A small sound classifier, trained from scratch.
Model: activation gelu, layers 12.
Data: 39062 training examples, 100.3 epochs.
Rows from block 3 of a small sound classifier, named by matrix and row number. Rows with one number belong to one neuron. Each number is 500 + 25 x the weight over its row's rms, rounded and kept within 0 to 999. All counts start at 0. Numbers have three digits each.
After each neuron's rows are labels from the 100 clips, of 14848, where the neuron reaches its highest value: "strongest on" is what is common among them. Only what is clearly more common there than usual is listed. The data: simulated sounds of rotating machines with and without faults.
# fc1: MLP up (model.blocks.3.mlp.fc1.weight, 768x128), inputs 64-127
# fc2: MLP down (model.blocks.3.mlp.fc2.weight, 128x768, transposed), outputs 64-127

fc1.434:513502462483545539501482488505508473483509491495486464541530467493510504529472500467535502500513535504523493490468514519474489534501496509515525478478494514454525484495456480501505494474491542
fc2.434:511529531451501500513462524520499492451508468522531526510509462479472450505501541528513518496475502513454516473517512503491502494509534499517547506499521481494476495510490486523487512521518577
strongest on: squeal; bearing knock

fc1.275:451511537503519484492471496449499514504483512492527515514489517548494469525448502544515500472481543523517543531510513526528467522493480486525557506558503462496488497484513539504488487542524486
fc2.275:488498496517480474567460499486482489465531487512491483490499492479526519525552500506464526481490494510518480455494520555486524501486491501477489521473478499532509520514449482475526490535501541
strongest on: gearbox; electric motor

fc1.17:509482512514539471517489501489491486493511519514509461538495481478510530505498522487522477501505488496511506525509469490518498531567475516507486578505461515495497452503488501507574518516521484
fc2.17:517513511469507494538484497507461524486482487530510545496533495461518481497507489502454507489488482487474568457522501509499531502511487477471525465480495456483503483503487564465510544497496546
strongest on: speed change: steady; electric motor

fc1.412:507486487521534541574484529494493459470512523469469455501511504524536531516486509467490492507501486508492512521528477486507490498513492525520525527530514469487499501492525500498499493507472523
fc2.412:500519522452440475507512482495521511513509511440515552535555483506466483489499488480499498535481507484459478544485522486512494477470502478485519524487477482501517526504479521480493492500481481
strongest on: speed change: steady; electric motor; machine: gearbox

fc1.328:497506479495507517463484508498459507483514505524489512580505474530500481485486496506476513506492529465495498482463426512535523530492486490525478527483498489487483499518507532493480480484535485
fc2.328:480500490514526503570509507537512508460443461477486479482492514509496480558518511501494520490452491522529518473528513466512486516510531537514500492514500497510485503453559501501503488472510494
strongest on: speed: slow; compressor

fc1.386:518521461485521469495543495496543487478479505490539518491513454506477451499502501532498475543503475504505478531492523535505496500503533481478574517479527508472532497531535485472470518465476514
fc2.386:503491524503509495480514508496447460491529516496505524467511499477471497499524504472473573493501508508501504425517518498458516479500480495512537500533497492515492499491498502542498501576498478
strongest on: turbine

fc1.339:506514505490502522510516494503506495506478491484488493527523504494532508519466477497502454573523524506513514478472493546504513460492533473465512517486535538502514469493506409481525518539485516
fc2.339:497488534527486488507493506519470531538515517498499461482455484458490504492539482518484522519492507463460501529509524495489511504513532526478500480488458491459492481502511456458533526521502465
strongest on: rattle

fc1.180:527521505536490454519487468491531533529484479499488491529457489553493473523498544476519519515493487457518493501494521468502475487528467512526499460491495517495513480506505526462506503506522449
fc2.180:458488506514480525517488517495444476467491534497515516452543499441534480519508463492438497501505489475505517487535454540513529477519505507541513508511491509477481477504542479527463476520481526
strongest on: speed change: steady; gearbox

fc1.580:528490477512508499473475486480490490499452479476479528498477480534508485489507512510488529537513517534475532554520452515502511543501537431497496561506503521484484469524477490532506493477515473
fc2.580:513496489506477508513575481478466486534536481500477535468491536502477451546459490511475456532484498526504525463523481507490532482498504506483537503486455505509483523514482484524502500466495468
strongest on: speed: slow; compressor; piston engine

fc1.333:513483512488538460498506442499483479520460509480471492526481495510569488489478477509524465472480516520477466502508483492532512488494544454529494479528500530530519491488544541502512534503447467
fc2.333:495501493508492500522517481490499493491502486516479497511576484488511485517462521475498511482472479478522501563482490452530478509498532491481493517491496467523533528480495483467528508565514483
strongest on: piston engine

fc1.498:494516513529525488507440457495518495532516418474514493483504500504502514498505478484522462490533498489487538498507489466480513530495509526488557480468510559554521491502485467524532527466506508
fc2.498:514475513508514475497498473501479478507487457528466471481504538576492458521508486520521466548484518495501521456485484472496472480523493497496517510525504502509523474511485517570494510515521464
strongest on: bearing knock; electric motor

fc1.15:451502471501497514466504512540471510531516499473527488519515513472490528485494492433527471523487483499534522527534528516479491508496517511486481480526492554482474522488527514482484506477493519
fc2.15:464534512496461519480492507510482527475489483455478514484535481529432490501491476491498471534489469529490517467493502450543535481493505538540528497524502496589475523536498485513501501483510553
strongest on: reverberation; text has "room"; text has "reverberant"; bearing knock

fc1.579:494532472534517517520520517494545510540476498509520494500479469479499441487564499476482472470535527465523470528480524547498455496499539534488471491411497535494513513514496486515479492484460493
fc2.579:489496493496470482474494486505498508505469501494513520477525474489502486533433487540516508520496548537507532506543461517548511508527520483491558503517516496484485495537561488479491536478487522
strongest on: quiet level; piston engine

fc1.510:506499504473496454478508498500500527475456549505512553534494510520525459526481521492539494503503512508482493475523516501507467533518545470482495511544543514473514478485493513479479511518488466
fc2.510:517501501506531492484526485512451482480535481500491506476529436491509495512494442521443536505474490524511524482452476525482506495515480502503544520448454494523491500493472523541477501518492574
strongest on: pump; fan

fc1.351:497512495494485515504474518473512519559505519535496503520519521518490530500498482522517470479465518521471475510516487505530491518539476462503549492509484460501512497470492492551537507538500520
fc2.351:525489542502442494544487501496493487451508467481475464467476516494521467471500492479504540491493476510461500501486523510499547476485492504502485470503476505524473493516432472501509482517497541
strongest on: gearbox; electric motor

fc1.585:511495484527475466494482487521508514508477515499473486472471530528541515509478517472514515511492498490494488494499494511507537506486512517513510527514507455504495553442538469520529485431470500
fc2.585:496486535514495531511515497513489502548492536545519518510499478510520501468488530494467525480494504492469485491499482493502505454513480486482428479554497507548478475513498499534482499540513468
strongest on: state: normal; electric motor

fc1.726:502499506479524534509512495445474503527493505506499492501510509501563508532549489454553509499546516486515512515475515528505496509497484512518524488546487497464458512498521504518538510498456473
fc2.726:519513537504549515482475493464488534491525498493513528502507538497488504459491480509459546500524513441535481540474500459536504525470511532511499510524466522519512506507478513537497525506497499
strongest on: reverberation; text has "room"; text has "reverberant"; compressor

fc1.319:526469453499481513469529489473493479474526497477504498482476515477540516528501505527514494559523516476494485513491542496513485463514515504527527477481478492524513520505497467511482471528510557
fc2.319:486498541540523513525487515480494501514488505467513503484545519550445528487493495478500507451502514505458495460510519518503489460495492494462475534522518521486495479531545514514506515504505471
strongest on: reverberation; text has "room"; text has "reverberant"; compressor

fc1.730:486499495482502514489486531500537488469515504495462493530554476520501536489458470524495452526532493483506504485492501506464510485509523508511489531509495525480518504512491489459535478483515524
fc2.730:495506493515560474512519486493428481489486479507512512478525460508513506497516540497526534524493507512537511458495515491495521484499547516495502455495441486518490519510561475477469507538517477
strongest on: pump; rattle

fc1.116:512504523507493492525478489511511519456514438490522515514510481489580489502497477504513477487486504496493552488489471467494495506500529495494534512495517509489477518466497497473487490476537495
fc2.116:483549491523498467518522515482495491461469483543464498506496558496471466548494471502537496507491502483539476511545493482517462479490441509534479513508512466536532491515509463519541510502489455
strongest on: state: faulty; bearing knock; clipping; text has "clipped"

fc1.708:512532479518542523522468482483500545543507514514506477498549482496522583483502495513506480494503477517500507504517493458499518491528475495547483515497480515503504478491498468516528547499498496
fc2.708:573497520496471522521491507532466522513536459478506508521514483525518515460532481514497483479501488518500521513502540503491488472473509491549459472475475514507493494508482488480523533531544528
strongest on: speed change: steady; electric motor

fc1.115:492495531491476499488497555476500500548452521522491499526519477562530520513480455497493486534488486492530471500476497463447535481492503478536460511506522501499478494516531477499517482472501536
fc2.115:504505484530538509514542486483504515452529525466507477463536512478545490521471523486518488446491481500493547462542535480507477509500511523489522533444503493519495517499484557498483472477486479
strongest on: pump

fc1.220:469519472503475503439495507506493501520455451544498488534515462519518507504454484505494497515465541507488494542519473490478493505484486514506487552481469473480506535543515526500475488477531539
fc2.220:499520531519527492487545482476483506435514553498531504459498491455509464504480502510520567481475478497543544470537552493509485516497514483465505512512486502525504501485464518529457475525499456
strongest on: pump

fc1.436:496485502510518474469504512522515504504539495515490519446534475478507506485461509533509491517479502483473488446483503468523490550484507496540498493456502504466507470484529483468515533507501549
fc2.436:494493466540510498474468486500505509491492506515478422495472513476499506511506510534516512492499521497494467492536439503502498532521506545505481492539500480478498507464485542560505466471507496
strongest on: air leak; gearbox; squeal

fc1.122:514521516527475515500459529494505480499510564501517492493489466467500469539487529418485501524539531527514480530544497477523509478496502444476503521487509496511501516504458477463482454473543460
fc2.122:511518508472512471486500458494517544468506464449500495497523530514506480500489504534503453501505466505487463527510518544491438483490512503526455503481475467490528474476531510474534531522509535
strongest on: air leak; electric motor

fc1.405:468496505471528503485507491522542530494519472484504496534563532515494531472478514493513465491539467486492516479498498516455511550495508488497453510487510504470511486489523409485517489509523549
fc2.405:476484529530547496440503480520506471439504510550497497490501457497480480523475490504534503523521508498527493465511499494462554493524521520490460496494494501528489538480516467500434525491508498
strongest on: rattle; gearbox

fc1.616:468501510507537451545475504448489538526516506457498467529473506505502448466524500507512524482473516496494478554575488516505516530490493474460485517483517445516496502524442492489491540494533478
fc2.616:449502502499508511522487526495451549485499513515514542495575483515432459500486510531481560476505511488497464509494528515501466482518500477485504520481511502509465543487527491519510505513485479
strongest on: electric motor; gearbox

fc1.3:509464495455540485486509501479490519544465515488500532508491457506519474502514521503508527518518516542522506544516491522504492522482550445491503542514501504477496511522500480505547517488511480
fc2.3:523511491514493496488587466482472477532558485471494515463515531501474485516466483538471474515475512513455525468494477498480535506481499504482560511495467513511478510509466491513475503486481479
strongest on: compressor

fc1.363:498499496491487492501489486419512529547510477480470523520523517525509455511516478500473477505492490500438517490562515518490509500493527514475518535479499430501537481499476495502548529460538493
fc2.363:543500531489497505526488529506480539540513503479491477458480506530467484487489475481467571467501477508518489465495480532519545440487501492475476494523542530494554531479492482497520513531484479
strongest on: quiet level; gearbox; turbine

fc1.574:520538500490505482531501469512517466527453535447481465504500512513512483504499484471514515484520511529487519507511486485484506558497527478504481522498472462506488483532527439474529488487475478
fc2.574:449496515476501529526494518505517475522476493548466482528568510520521507522482473518481477532510514486501486511525457494567455499477493508553519502497479504517509505526465517475505487534466508
strongest on: piston engine; speed: slow

fc1.157:493497509517475510497516500451453529484526494511477515485503500466541518489474512471505494498530480477509517499489510553494483506544455504532493501486489529469490491501505514501486449495490488
fc2.157:484494496515488479459496467474480498499498486538526472473496542494490467513466506453495503471483481543479488437501468502524470514515507490476486477552536503501541507473471525466524503482513443
strongest on: gearbox

fc1.653:500490476519474504482531559516562486543493481524464457472533506567454489484476477456498500495463492454507487510494501505530500495518485502514518500514473495479463519518488497517495466488495518
fc2.653:505478538528487465526457486462435474481481530484522510516524519488503520492542520530459499516504489507497506479518515480447461508514532514520507477480500465549481461512523501435492494535487513
strongest on: conveyor

fc1.732:546529523517503529504525491484475518504514501510503456539529497513532495501514550496475488539498457496549503533492498513486481538489458485504488491492519514494503447513484504506521510519506452
fc2.732:487486482512526486495444496545488519522466530473503515488520520487516509456466490473485459492487482505459483536475497514542512500511517490450440486502489484531528452495524512520490528494497521
strongest on: bearing knock; electric motor

fc1.111:516533541484467468509476519510515506501490481513478473533484509436481464494542519490542561524487504545467485451488486497488477480486509501524519469542499506509494474516522497478481485507509499
fc2.111:531479517491502491496489510513533458517510465507499413471517544554513507475508503495480475475483496502456490513507522527554523531509510506489461501496450509508502518486549498457512484481482499
strongest on: clipping; electric motor; text has "clipped"

fc1.608:434501541491537511472509493533467517477488489491501527537519508478486440512480505500481466550534520510519501476498494514496471479530537533490471476503537524479502464540515477485515519454540511
fc2.608:498478466529502512524512491540492505517495490459474495492481477472523512518526508501506534548486515530538524501502554488484515504490539501508508468443467467496466514514547516487522498544463499
strongest on: air leak

fc1.389:522510485521548479513492495493504485502544504508508476525479508496522539493510487450466487480510509502532532472467485497532476536460471533509530528460501529466514500481476493493487500473518519
fc2.389:493487518515496482479501481529513516474534450484494541525525466445456475449459469526511503504528512460490491530466484482510518473501496507522545508484485514499500499507498475512514499497520495
strongest on: quiet level; bearing knock; machine: electric motor

fc1.693:479435531471481505447477485522503482513468480498478501534497514545473480462512499478488516499483509497505533534506462507511526447503458474525552517511483487470477513535535488518490546526524515
fc2.693:511473490496489487482528442469516519523526505507463527530517513469514489524495439512490507507496494520503531536501479506470536488504478478516480551512449502490491477525497481510487498507501487
strongest on: squeal; electric motor

fc1.575:486476493481482476494533515497512511516481527508500492500478489514498471533506483487574505488487498516532483495489503524520470548489523494486504482540510495494488516537486516461497531500463498
fc2.575:525488470477507525488497482505473476529565500475536518496534452507483505486513504551412543522505513515492532461497511492482538524529471469487526493477519494522487497473464463533499501510464493
strongest on: reverberation; text has "room"; text has "reverberant"; turbine

fc1.337:452449503512487459531518475562527478505557516509477489505484518522485508499523482515520443481518537524507531507514477493506485509554526528490528502515513472467483469452516510520547467551525551
fc2.337:460500505487504507494484534530505498505505481497504480494477508508513473507470502502447512548537509491474550535514585542523510497507515473509533502518523526472509532502477506521521495514499474
strongest on: piston engine; rattle

fc1.471:496508476525511497508483481538477537484523474479508488484522486487507488525472521460515502477466518527488481515497436498490465546505518506461542494500493510465475545467496498476484472477483521
fc2.471:507547479487502493540401507505497517489508470459525535501451529458519470505480509501489481549516493500486503502492519533503471481416527462479471497490505506479514536489495494463474495503503492
strongest on: electric motor

fc1.302:478482542496488509510515471486498531543513511508521486512538492399495455462520479484535525515521541535502472515482503527519463495514541495462476511485468509465506507537509426509501520487499508
fc2.302:515522498519476540530508508561446491519502516515516519487483524524453494484506507523502501509482487479485494502491513483532531497468474525504476483485505515537518481514494499509495517477517483
strongest on: conveyor; speed: slow

fc1.571:495487501508458516494471534508500521515455477465497465499477506545467490504505476493512537512486516456522520499488527462478501520527484518489496519512510482496495492501507505521475482505517504
fc2.571:473462522513515516497537514478517501490549492561477518472514471492486492494506494522483459483505465488470475473516525520527473479509484541492535499509508514502484499545529490498482472500498502
strongest on: clipping; text has "clipped"

fc1.431:491468506463462511486514494453541480496470532473497469472489453555532503505483472519526496518501504499463515485489465494519509505528526452483550489486478487498488451520479478452472482524491500
fc2.431:514491526485531515470538496512432486485500493506531513482501486508494431522505548490459523487479493544474515490479528505485524547479481540493505515513527486501512487510483517552476477519513496
strongest on: speed: slow; compressor

fc1.755:495466462464520513488557531500557502530454472508516490485509478559506460442515505472536514549488478533497463486501503506499518511489522483480499501488502503500497469502484525493467527502470462
fc2.755:539508493500524520478557491497441510449528542502536530482494464473502514503517494512455559463508497512512504473481499494468544482514470524494539507531483496510487480501526485511497488528508493
strongest on: turbine; muffled (low-pass)

fc1.176:482513502534520535524509487471441517511457433469525524537497477516489522488493470478526471533519503469532504464537492538484523489518542506507516484487509522436503466488483487477525519509495513
fc2.176:498486523519525484502511492519485484534504506524502535514484503538517532505517484493455452519510487483519491542477467460489534514510477476519491500436446480536496496478506486460486521496479564
strongest on: squeal

fc1.687:456479512509544526536504487481468468462482488527483499548496476478493543507552512494455494525475536516501477538505511509484513507500471462483532489449493503472486503505515527526487544525510487
fc2.687:505501485500459514506545515519475489513512524501487536489520546545465482467476533486521507471538521477507503489495468542456476473488505498518510492494471474541510467475490506546526510530507466
strongest on: gearbox; electric motor

fc1.702:511504492514538521539536499495452476467474527494465497517486465528492494506518532490496463495484511526537472543500510518472533505497536458500534490480490484472499536440497559543485532502501509
fc2.702:496508521483468525448518488513510486516503508499510537496552521507435488468467517481528504450560491492500510465513451532488510497500484527528511493502467503493481474519467500518530507574502449
strongest on: gearbox; electric motor

fc1.474:519459502545471522510473517523538509498497465443519516482480568534489501464522494526526484549529506498503520550515481482482503472509509487524485470512533506483485531495523533506465559506521517
fc2.474:511483501483489506473508507519483478498533510550488491508470434486503481464484448482489491517498514471509503494501531554499511488500499509531495492489499495448461486485549481552527463494491502
strongest on: turbine

fc1.147:511482479493523495479488483514504498506507462459519515552538541533519490531488524502526490499535501485478480490499525489524523516473496511436518463513503506512482482513480503496501512479454486
fc2.147:483466538521472544526481501515504495511491521508510481493463486426482543468552481571484551489485513476494535521506506481490490503493494529482509498494501522486509461536473491479532505492494497
strongest on: conveyor; speed: slow

fc1.387:466473516502525480494519440488485516533493500476518482503513557432486491489460510517557498506539507516545476481474502525519522498524518516534527500501488491459488442511484445505501524492509512
fc2.387:501484504524450494498482523519480494564518528476502510514480504420475503518532512503470515514520503489498570518506481503478532543464543474460499506485509492519506496471503515498540495489492514
strongest on: conveyor; reverberation; text has "room"; text has "reverberant"

fc1.207:520477537484608527494499466514463485498480468530488536529500483510489521546504484499540497553497483480465501481507490514497488504501490463504552491534517510511541469518513465509489544482480533
fc2.207:525506488499550465539534535493491525483490516489521468478490520459497515464488513497506502498519517488508477488510502467485528493501513494488444522496496505518450511493467493474498498564481508
strongest on: clipping; text has "clipped"; bearing knock

fc1.605:493521502524523483484482457517499507507510488499501514486539463475524527509504513491490492470494489443526466519508482469496522457503495501503471545438478526495547483491503473473528524491538456
fc2.605:515488553491487493490500516505525492513555489523505470540439519517501568459518503510522456544495503481514522514518493456499527478479518520483496499425478504535519477497488481491490519483492468
strongest on: bearing knock; electric motor

fc1.174:481528498501496495449511489497485501512484458536492490504479493469471479538449507508523502534539537493506554532506436507510519516496514495523518543552479484496508562490490482505470486490524515
fc2.174:483521489525479503505481538473455534468509542473528497493441513487495463522503508530488583470472458529522552480526513471513518525499511505461549509476489488486488482511499542489492498560488493
strongest on: conveyor

fc1.617:456504537488513505483518544484491506504491477504470498500498505522517505457529500502511488508501486525530460535503480486486510504467475510519506515497580501492526478516494436545450517520477526
fc2.617:485514444503488534522490545498531493439481505534521469530537462489520478557476530491534460514501503492458520474537506530480499541529506502467472499493461524543517575493454513481516519484483487
strongest on: squeal; speed flutter; gearbox

fc1.170:489523507444473465485508504480468498492456481539494507485459516488510457475489502467479478466526493492489560519507432499512529534487538490528492499506477490497530475487488517511485501479556520
fc2.170:498523500487508532490528500487541520475458546504515530503452513509498500545489466497522560507492501555514556502515506464472536523533534525469547499462493491518486506508481536511500482511494503
strongest on: conveyor

fc1.748:477486528491467504479488564545483473504516472489526476506518476515464532485485457496526500507475512502453507513526486513505507466577497515457459533526469483460498527475499521504531459496488447
fc2.748:490533480524517475507541509536494527522499512534503514481490515453529498503479553487464510532502510521492549457483486520492501477489478494482470477504509531514468496475472517510494450491526465
strongest on: state: normal; electric motor

fc1.54:470464528461441488474487483508490467483522531525493516528513493516521471484475449457517518478478530532476454519561557509437489506492491453512523531492503480494494468497471484493542493527492498
fc2.54:530533506541516508519521472472453521474526489513521483477486506495498505493471480514489455468518502484498571487512460433521458503489544519499516475525508500544506501506491505504443458469478466
strongest on: text has "speed"; speed: medium; pump

fc1.568:486509488542473484510516474508528482504493556475490473505477534560496509470547484439483492479474487502491496535490496534485521505475533536459504504534477490467493500517507522505462496515466503
fc2.568:427502577481502497496490479505504507493479475512514545486533479505493505502497504497541489534496510497478520479537493487551514521505528496487485489517502513561488529507466498530533489512504483
strongest on: state: faulty; bearing knock; rattle

fc1.332:550501525499535547497482474462510512510521450509520514511500503483509547503469460468521508558547495528511527511467511496481489501507510502502522470530530522488541498532503512516499458518482542
fc2.332:534508527552483457495523498502513509471481509491512482520496518484505501484531486485508513514515520529468532483530530518488518518479575528525517518500500490488485497480494541482484494530489441
strongest on: reverberation; text has "room"; text has "reverberant"; imbalance

fc1.16:495462499520473476497463448526468439539521508499525518534508481507477499506508453503502528474508474525531506531499490495518495513539544519536574475480480508487486519532499480514451534481460525
fc2.16:485449426503526528521496508486513486545485497518455464507498521538503489484503456454449497529537524496474501554449460480503556494500520506517436471494522483491529446532511483502493500498517528
strongest on: speed change: steady; electric motor; machine: gearbox

fc1.483:513531496514534524489562510515503550479493529484514489503523452512496539540482491526537435537509478511486466548490517499505488478507485486475533503496505515480534527461488495488454546497495565
fc2.483:486482508565485496504491504554477480517519548489500521503489510505497480530505500526476495537487521482499536457521534486481508514511498517523473481493503480443472512457468493511509471551485507
strongest on: reverberation; text has "room"; text has "reverberant"; bearing knock

fc1.420:481505486516502525536513488534511485492509501532463465552524522487465506507479499489473474536499512496467480497450552525489479486502477493496549476492508493480505490487540466537517519507453522
fc2.420:522495572482509481495489470501470485459514563493503467480473512443502508496518515518487536488521491488534551457543502462478545481495510526488506493530512485437473492472512491470538502534505502
strongest on: piston engine

fc1.136:493484507497468488475523540521494516503529489540554499511510495520509478532504515540513480502493559480524462520500506508521465509576534491510506513502537521506483518537503509483510459503480482
fc2.136:487531497523455543535506466519537523481463467480513536527512486483505457529522510545486523466487489530500549516511474500518475479469511490493510493497475512535548501483489529501515458533476501
strongest on: speed: fast; piston engine

fc1.45:488455514465501493461493496494487495501465545511491525539511497518503491477540511487490518488522508523476535512507493547435495496502516453509514549534500484476498519534498486490525518487502485
fc2.45:517547506521505492509547483486447517489529457480506483444504518506500506538477469486505459501474515516483563483522485429526518496481533542504525497469517512513518520481501507514449451502506469
strongest on: pump; compressor

fc1.428:488502510510510483518539494487512502480515531474485445499480524538486511463476474469522507482520493499467509508469514462509518507474474504569542497493501513505502500515481529458467523545545489
fc2.428:499514450477484492506517478486459477487528482473445558475518536522445505511515519533433560505467494491503495495532496522476493478483525501483479477488509508477468518502531530487492492505516518
strongest on: speed: fast; electric motor

fc1.244:489519472499488481529545492499527513522484488492486477497472519503495490465498542494545484512536498517475525479484431521503498498533483459500490454546516507475523456494489497468500493487526473
fc2.244:473526499521509502500515504518507489495498495483502554506492489531523482526486508522486494477469483504513514534538466527523485541515494528479482490489450510542483500464536441532486483514479500
strongest on: speed: slow; compressor

fc1.79:501467548486479469471503503511487512533468518511520503528494454552504500481512522497476468499549516480491507492487478479520509491478529443477519526509515481467504495491516477483490515465514560
fc2.79:494527475524493524520489494497465513471477490485490465464529515513551466514473500480485497483464482527515526482519491488541517486511520547519538508456507496551479508471508546470497459506508420
strongest on: text has "speed"; compressor; imbalance

fc1.660:491507549490487500483515460511465498486497477481463509490476529505487521497483489502491463498516519485509547481527451501489520485526542551499505515519491554495514481526486512480473458465482460
fc2.660:500497479497549492522540487530490500519511539487502526521482481487509486525546506501474548511481498488543502486497489500494501463462504541460471465528499484509479477506496473520442529530539504
strongest on: turbine

fc1.301:510495524488490505496526473539487505492491508497482512520503480558513463487511553505485488516491538473511510490514516513535483578480569539517481541475507501504504473469484493495519501488497491
fc2.301:546537479481505501519512534513483480466492496507484477465505529498510481510501511521491562519490506542481511479530479518520515539497505519512514535470481492486479472541527521527487475491485534
strongest on: compressor; piston engine

fc1.39:510478474466503505504496498483542502516455510464463488513535517569489472516502486468515511494504479473504508454490521469470496518526508464440511477507477511504465519460484484459458496538451484
fc2.39:512508533487512541524522497496519495467545479497504505476487430486541463509541526564500510487490489558485499515495466489517491543511486513481479506498500471502491462529501472540503476509511503
strongest on: quiet level

fc1.144:477518512501508504467536483529517513481493466496485459482508512550503514495463486465515519493499506515528502502448496521503486533461518520521530525495517505539433490530483546491465510506492496
fc2.144:475531526516523499562498507490499538462507504502521524458485500455512467508535512534529554488455476506510522542517465512499500510507506495506465488517477508506462562481495496449503478514562521
strongest on: speed change: steady; electric motor; machine: gearbox

fc1.424:475514502527491478463508483474519499502494448482478518447445490520482509498499534490527491496503482529494548542495424483532469536551489512482514501496516482480484503476511503507477549463528523
fc2.424:482448498514476512519510500538488519503490558507490513546520472506475492489503472487440506506509506472509506493496498468512525536506530513487552464506543493461502505497545528479511475525482487
strongest on: conveyor

fc1.674:510540522533498522500527510446470496506495514520491472501453524507495523520535469450530543489507490457525503451502529488509514509501452531466492495479469471472511456550530493481528509526500494
fc2.674:523505489512494512462481507467471583502476529457491526503540522498489490511496498507456493547508467494550466526558524488516509501496554486523472485493531498453493529491505493475486466458509500
strongest on: gearbox; electric motor

fc1.126:515471505515522506486500523487510508534451493528497487503449532551512503505511564515492489526507526469482535523508438501509516535486547474481518529533487476468476490525504508509507511490502517
fc2.126:491514473490476490531509500496459468514475494485490534502498497503482460512502528516452524479465481505496507509546502528553517503493494552515501476474503515507487505472515517492481474480500473
strongest on: speed: slow; compressor

fc1.517:509467557503480514508484524484526456496527553494480460487486482441526514439534458604537522488518500490479466480511500470456482502518508520554539507519490495501527472479485472500495507469532521
fc2.517:465488492470487472475481517477457503493502494489525520440475511549466471518472491477499557483499503488527494504524509547492481473495536572475478491533526505475468462503522515476504503515507451
strongest on: electric motor

fc1.251:507541458497508514502508509489516453513461477550514481495478505568496478542509527523527472489476534515496493504486501523512465496514487480502500550480486459518527527535562455520500492484478499
fc2.251:492500521494483506531538475502496508480543533511516501490494489421476474478503487506476549491511491499505536442518508443516508476511495514467505495578543485480468516490499504492482515527514521
strongest on: reverberation; text has "room"; text has "reverberant"; clipping

fc1.263:526487519508520508521548511510478491546518464508473457506584506497515507504504478503525463491470495491512488531510490535517475485459532526475488496479552499513485494522485472518506420483459476
fc2.263:500500485447479499523500509545506494490476464481523523478490529489534533485535507476460496501455515468489517480483482502501493447517511475505493480471479492533492505515509552529542489499518477
strongest on: state: faulty; bearing knock; piston engine